{"arch": "unet", "model": "image colorization model", "dataset": "made-up road signs on poles", "train_examples": 245000, "image_size": 32, "crop_scale_min": 0.8, "horizontal_flip": false, "translate": 0.12, "task": "colorization", "loss": "l1", "norm": "instancenorm", "hidden_act": "relu", "widths": [64, 128, 128], "blocks_per_level": 2, "block": "basic", "attention": false, "upsampling": "nearest_conv", "init": "xavier_uniform", "residual_init": "scaled_by_depth", "optimizer": "soap", "beta2": 0.99, "learning_rate": 0.0042, "beta1": 0.95, "shampoo_beta": 0.99, "eps": 1e-08, "precondition_frequency": 32, "max_precond_dim": 1536, "merge_dims": false, "one_sided": false, "adamw_lr_other_params": 0.002, "max_grad_norm": 0.5, "max_steps": 22700, "batch_size": 256, "epochs": 23.7, "lr_schedule": "linear", "final_lr_fraction": 0.05, "warmup_steps": 1130, "weight_decay": 0.08, "adamw_weight_decay_other_params": 0.01}
Rows from block 3 of a small image colorization model, named by matrix and row number. Rows with one number belong to one channel. Each number is 128 + 32 x the weight over its row's rms, rounded and kept within 0 to 255. All counts start at 0.
Before each channel's rows are labels from the 100 images, of 14848, where the channel reaches its highest value: "lies over" is the class under the peak. Only what is clearly more common there than usual is listed. The data: made-up road signs on poles. In brackets: how many of the 100, against the usual share in percent.
# convs0: first 3x3 conv (model.enc.1.1.convs.0.weight, 128x128x3x3, each kernel summed), inputs 0-127
# convs1: second 3x3 conv (model.enc.1.1.convs.1.weight, 128x128x3x3, transposed, each kernel summed), outputs 0-127

lies over: backdrop (81 vs 28.9)
convs0.54 [ 62 163 162 126  88 117  71 150  75 157 172 136  99 134 132 130 108  70 154 144 142 116  96 167 102 162 109 135 177 158 117 104 119  97 129 125  86 151 129 120 177 102  84  85 132 108 137 188 123 125 206  97  97  84 104 130 126 150  93 169 143 139  73 100  98 117 238 104 134 148 114 123 118 162 117 162 148 135  84 117  79 121 121 127 122 109 114 140 127 147 136 110 159 113 100 100 118  86 134 133 124 154 119 101 160  59 199  92 120  65 173 112 149  93 122 140 147  37 134 113  99 102 139 181 137 135  96  88]
convs1.54 [148  63  82 131 133 117  76 159 152 124 158 164  99 152 113 139 125 105 113 118 131 162  84  99 111 136 115 123 115 144  90 217 174 192  87 145 187  75 176  91 137 108 177 105 138 133 166 103  86  65 113  90 179  97 182 118 127  91 137  98 101 143 116 150 139 198  90  99 176 113 167  85 141 125 147 106 136 164 106 140 154 139 131 124 146  79  96  77 115  99 144 115 116 135 101 175 162 190 156 151 143 122 108 142 142 135 127 119 147 104  99 110 109 147 110 117  60 176 175 141 131 104 156  77 169  62  96 143]

lies over: backdrop (85 vs 28.9)
convs0.13 [126 162 141  91 183 159 115 157  97 139 139  29 145 140 128 126 128 119 122 114  94 154 135 133  68 125 104 104 103  76  46 104 133 100 108 169 114 154 138 163 123 163 128 151 127 178 155 130 140  99  90 106  98 154 119 120  64 157 161 126 101 129 124 153 130 104 153  89 108 195 141 177 160 140 145 124 137 112 125 168 154 103  59 181 179 149 125 169 107 132 145 145  96 190 118 121 133 121 133 166 141 129  90 166 131 137  85 126 127 143 156  99 217 147 126 149  81 176  80 135 165  60 126  93 177 133 109 197]
convs1.13 [123 136  93 148 129 156 115 146 141 106  87 134 154 127  74 106  96 152 150 154 101 115 152 136 137 157 139 166  58 117 158 183 161 114 118   0  99  88 160 136  99 137 114 150 152  76 127 116 117 162 141 162  91 127 132 127 105  96 111 114 142 113 203 143 126 128 164 142  96 161 120 106 109 113 100 136 156 114 148 126 116  91 153 125  93 116 149  97  85 103  45 141 112  67 116  87 122 124 130 144 119  76 116 160 144 104 191 181 110 122 216 127 210 105  90 174 148 132 153 151  83 148 129 140 137 119 111 110]

lies over: symbol (30 vs 6.6)
convs0.42 [ 82 125 129 153 152 116 107 115 100  97 141 117  87  95 119 136 110 126 119 193 122 123 108 135 123 190 110  95 132 167 125 131 114 159  89 143 145 115 125 182 163 135 141 179  94 112  51 139 105 142  96 103 132 154  91 162  80  63  55  69 160 133  71 162  96 118 127 176 164 129 116 138 128 121 120  68 153  98  79 182 150 136  58 122 130 125 159 131 144 127 105 189 131 108 157 148 208  85 156  59 116 131 104 133 182 142 152 103  64  96 136 162  79  77 168 129 122 152 159 147 132 111 114 155 148 119 155  88]
convs1.42 [150 103 177 125 156 162  59  82 144 137 166 147 145 146 182  84 153 110 157 197 169 152 124 133 134 104 122 149 164 166 145  42 106  91 106 125 131  86 123 254  86 144  67 110 172 134  98 110 109 115 156 135 131 109 139 126 115 149 119 164 169 139 172 100 168 200 113 130 163 157 130  54 118  99 101 164 137 118 116 104 160 154 132 134 130 116 143 100 142 108 118 145  98 113 106  76  92 129 113  67 121 111 128 116 118 106 137 196 127 127 134 135 108  90 188 125 148 124 148  86 149 125 114 157 107 141 202 122]

lies over: backdrop (65 vs 28.9)
convs0.95 [133 124 154 111 123 108  77 182  98 212 117 114  57 164  47 131 150  59 114 147  93  97 157 130 191 117 189 105 109 113 119 139  93 150 122 170 116 130 157  84  72 131 167 177 113 147 139  81 114 117 116 142  92 113  84  93 160 161  82 129 167 119  71 147 135 144 152 142 120 147  67 143  80 126 118 110 148 142 130 164 160 147  69 142 144 154 141 215 139 143 167  82  90 150 144 106 158  69 159 130  64 138  95  93  87 105 125 166 120 139 102 105  93 142  78 108 148 123 116 135 119 153 119 122 115 116 137 143]
convs1.95 [ 85 113 116 106 131 107 136  87  82 171 145 119 107 161 132 116 144  68 100 128  85 136  75 111 117  97 107 176 105  99 121 136  72 133 119  44  77 140 182 173 164  67 134 122  52 133 117 141 165 100 116  98 145 128 113 115 148 124  97 103 189 185 139 137 139 164 114 121 157 110  74 110 173 175 180 144 177 168 124 150 157 136 153 117 119 114 108 142 113  72 136 188 145 152  47 101 134 117  83 130 194 103 115 130 173 150 165 107 123 143 126 187 130 119 141  67 173 111 159 142 126 134 134  74 103 106 136 107]

lies over: symbol (59 vs 6.6)
convs0.35 [156 148 130  80 140 156 108 148 147  91  72 128 150 107 150  83 140 140 140  97 135 138 137  73 167  92  99 155 160 139  91  58 114 195 131 104 165 130 117  69 109 133 127  86 190 102 135 109 118 131  87 131 167 127 101 165 133 164 176 164 181 118 153 167 156 112 210 176 139 166 102 121  72 143  84 120 106 129 112 109 170 151 146 151  79 133 131 115 104  66 120  75 144 123  55  87 116  96 134 137 134 119 120 144  70 160 109 176 133 156 138 101 136 149 119 187 174 169 120 108 199 169  93  81 132 148 110 131]
convs1.35 [117 108 147 123 113  26 119  93 165 160 151  83 182  70 126 112 145 147 128 117 130 158  82  96 132  90 135 142 135 132 169 155 119 150 190  38  95 132 144 132  77 109 146 115 140  97  90 103  75 188 129 155 143 112  67 153  83 110 169  73  97 145 171 139  75 131 101  95  69 105 148  85  87  86 161 125 164 133 140 133  77  66 127 114 128 114  77  88 133 150 158 144 126 164  90 134 121  84 176 130 127 138 165 124 127 143 103  94 123 153 182 127 149 155  92  88 138 101 125 136  83  95 159 157 110 113 146 148]

lies over: backdrop (70 vs 28.9)
convs0.71 [137 142 172  36 161 111 108 107 199 149 120  87 142 136 107 137 121 123 166 170  87 132 163 113 139 140 146 140 104 135 142 118 121 134  94 163 154 108 157 141 148 139 115 168  88 106 181 118 128  37 150 122 158 197 161 132  79 122 161 119 110 120 113 103 127  65 120  61 145 196 108 174 146 136 131 104 163 138 121 106 153  80 123  96 171 196 159 130 134 141 112 135 105 150 145 143 113 142  91 133 167 134 130 129 115 103  92 129 104 103 177  88 191 174 161 180 133 132 113 118 152 108  83  88 147 125 155 234]
convs1.71 [ 89 122 134  98  97 136 131 114 124 133  94 156  92 141 156 117 121 142 113 143 148 142 115 108 166 168 156 162 148  60 181 165 108 107 156  36 130  93 123 175 138 135 140 129 152 147 110  73 144 118 109 226 117  81 153 116 153  98 147 115 135  78 177 133 114 139  75 122 130 123 111  75 139 129 114 111 145 122 154 134 124 114 107 182 119  44 132 150 136 141  80 138 146  77 110  61 105  93 110 116 109  68 122 112 123 137 179 202  93 150 205 102 142 109 138 134 139 199 148 116 121 129  91  95 101 143  76  71]

lies over: backdrop (95 vs 28.9)
convs0.104 [111 131 112  71  88 137 102  84 105 170 135 114 137 146 128  86 173  85 119 133 111 171  63  83  71 143  95 143 114 134 118 102 157 122 184  99 129 115 122  74 122 112 145 183 106 145  95 136 106 101 137  60 137 131 184 101  94 103  78 125  97  73 146 172 127  95 101 133 231 158 199 118 127 198  63 100  90 136  98 131 115 108  86 113 100 143 108  93  94 136 143  73  92 127 132 151 189  90  95  79 144 117 113 148 126 124  99 128  82 147 116 131 130  93 164 138 128 100  79 169 129 132 127 118 152 173 124 142]
convs1.104 [122 122 145 123 116 183 160 128 143 163  77 113 100 113 170 111  55 109 141 125 135  45  86 145 161 106 142 118 126 124 132  94 122  98  84 169 150 132 189 146 167 120  75 105 177 161  99 142 121 194 142 134  90 124 157 114 144 216  64 113 145 183 145 146 163 145  75 121  29 118 127 151 109  87 131 187 140 170 119  85 126 168 120 181 138  74 143 183  59 121 129 115 145 128 148 120  87 141 176 134 102 122 131 139  87  88 133 125 138 121 138 125 154  82 129 112 107 133 121  78 129 131 136 104 118 112 169 102]

lies over: symbol (45 vs 6.6)
convs0.21 [141 163 123 117 111 127 190  92 197  94  92 117 117 123 128  94 130 109 110 160 159 155 109 109  57  99 139 148 120  94  89 171 108  68 182 157 132 134 146 110  99 156  88  52 141  62  80 164 107 149 144 102 129 142 114 127  94 102 145 185 130 120 150 133 124 110 151 154  98 161 142 171 141 119  95 120  73 176 103 132 120 124  87  71 170 150  91 173  84 112  96 119 160 160 158 172 177 110 158 104  65 144  72 164 172 106 190 141 149 114  98 174 132 160 138 126 129 164 114  85 159 113 121 127 115 183 136 178]
convs1.21 [147 109 174  86 111 114 150 140  96 159 123 154 154 117 153 138 126 109 117 139 133 137 121 159  97 111 157 189 101 105 135 147 115 170 149 142 138 186  71 115 110 174  73  71 190  57  86 109  84 183 161 121 141 175 150 138 144 205  96 120 132 130 126  88 118 135 129 161 190 113 103  79 129 160 166 106  96  99 173 103 157  86 163 114 104 134 100 115 174 117 148 103 138 136  73 109 125 121 114  88 138  79 142 138 151  97 112 163  96  60 150 136 152 131 130 129 170 171  89 118 214  76 104  92  71 160 111 140]

lies over: symbol (51 vs 6.6)
convs0.9 [106 119  76 142  78 128 100  96 130 228 193 133 162 125 111 143 183 109 126 120 119 140 144 108 134 129  99 115 128 100 159 165 188  82 207 135 150 109 129  96 140  97 125 112 129 155 132 188 113 135 151 106 116 103 121 153 112 119 149  55 115 174 164  92 136 172 155  97 158  84 117 139 136 164 186 145 178 132 111  92 113 112 116  79 107  79 135 130  98  98 176 152 185 112 151  93 161 173 100 127 133 106 169 114 151 145 104 156  89 113 176 124 154 128 133 117 102  50 136 101 101  43 156  92 149 138 138  82]
convs1.9 [124 114 137 168 140  85 135 150 136 215 133 154  99  75 107 122 140 189 157 122 115 128 125 183 154 119 180 155 168 136 209 135 145 130 191 155 171 107 141 175  76 102 158 126 121 116  87 165 101 108 181 129 132 164 139 160 135 113 123 101 109 184 175 155 139  76  87 199 141 124 164 122 125  55  97 152 152 152 112 161 104 166 167 185 112 104 160 126 131 167 131 113 150 106 122 156 168 131  66 124 134  92 165 136 161 133 137 149 148 150 102 118 120 110 172 111 179 152 170 124 183 106 119 177 155 156 183 112]

lies over: backdrop (80 vs 28.9)
convs0.61 [ 71 146 214  60 109 129 116 159 140 104 104  99 164 152 107  90 114 125 118 119  84 127 160 138  93 108 121 101 156 133 113  61 127 125 201 140 108 115 200 110 213 115  54 115 107 117 138 159  91  96 170 104 113 140 139 128 127  96  93 125 144  97 169  90 119 110 112  91 128 116 137 144 155 131 140 148 136 141 133 206 140 140 142 179 183 156 146 141 154 149 119 139  98 145 155 137 129 139 130 162 168 163 134 133  73 114  96 124 120 134 136 109 195  81  86 208 144  48 120 139 181 104 144 157 150 100  96 113]
convs1.61 [100 108 122 123 102 115  90 121 112 139 141  70 102  66 134 111 117 115 111 122  89 189  86  71 152 165 114 115 107 138 156 223 111 150 137  98 117 122 127 100 108 109 145 108 141 125 115  79 110 130 130 222  90  58 134 155 149 110 130 114  92 135 132 180 140 100 126 186 126 113 150 168  56 124  67 167 151 111 112 168 133 138 123 149 121  87 153 156 148 115 150 134 125  81  70 112 170 152 121 130 138  94  33 169 119 121 158 181 118 138 115 103 190 157 128 129 127 123 176 161  93  85 195 136  96 144 149 133]

lies over: backdrop (68 vs 28.9)
convs0.101 [110 143 174 128 139 118  96  65 108 173 120  82 141 130 104 146 120  83  87 110  94 142 128  72 132 186 145 154 109 102  77  57 126 112 110 117 157  90 109 145 126 152 107 117  95 154  75 103 139  74 111 156 181 101 124 112  77 126 113 138 150 122 140 141  90 141 151 106 198  89 139 147 102 117 128 161 119 172  63 105  98 113 164 133  99 121 117 168 153 109 147 101  89 157 163 127 186  85 201 108 173 192 124 102 132  90  40 102 161 143  98 123 129  93 105 169 130 112 163  94 111 119  85 131 155 134 165  55]
convs1.101 [111  94 147 146  89 115  90  97 185 125 115 143 101 102 172 152 113 114 172 102  93 151 153 111 142  79  77 118 161 135 132 170 134  91 108 176  99  89 120 129 111  85 165 118 102 151  92 138 148 131 155  61 150  70 135 142 123 157 122 105  98  89  76 105 126 114 101 127 170 127 111  92 110 170 172 124  50 132 124 148 117 132 129 118 120 104 133 154  87 155 124 196 156 164 127 167  95 119  79 135 128 115 153  86 167 150  65  88 159 101 158 129 138 147 230 120 128 139 123  78 211 133  92 167 124  70 186 150]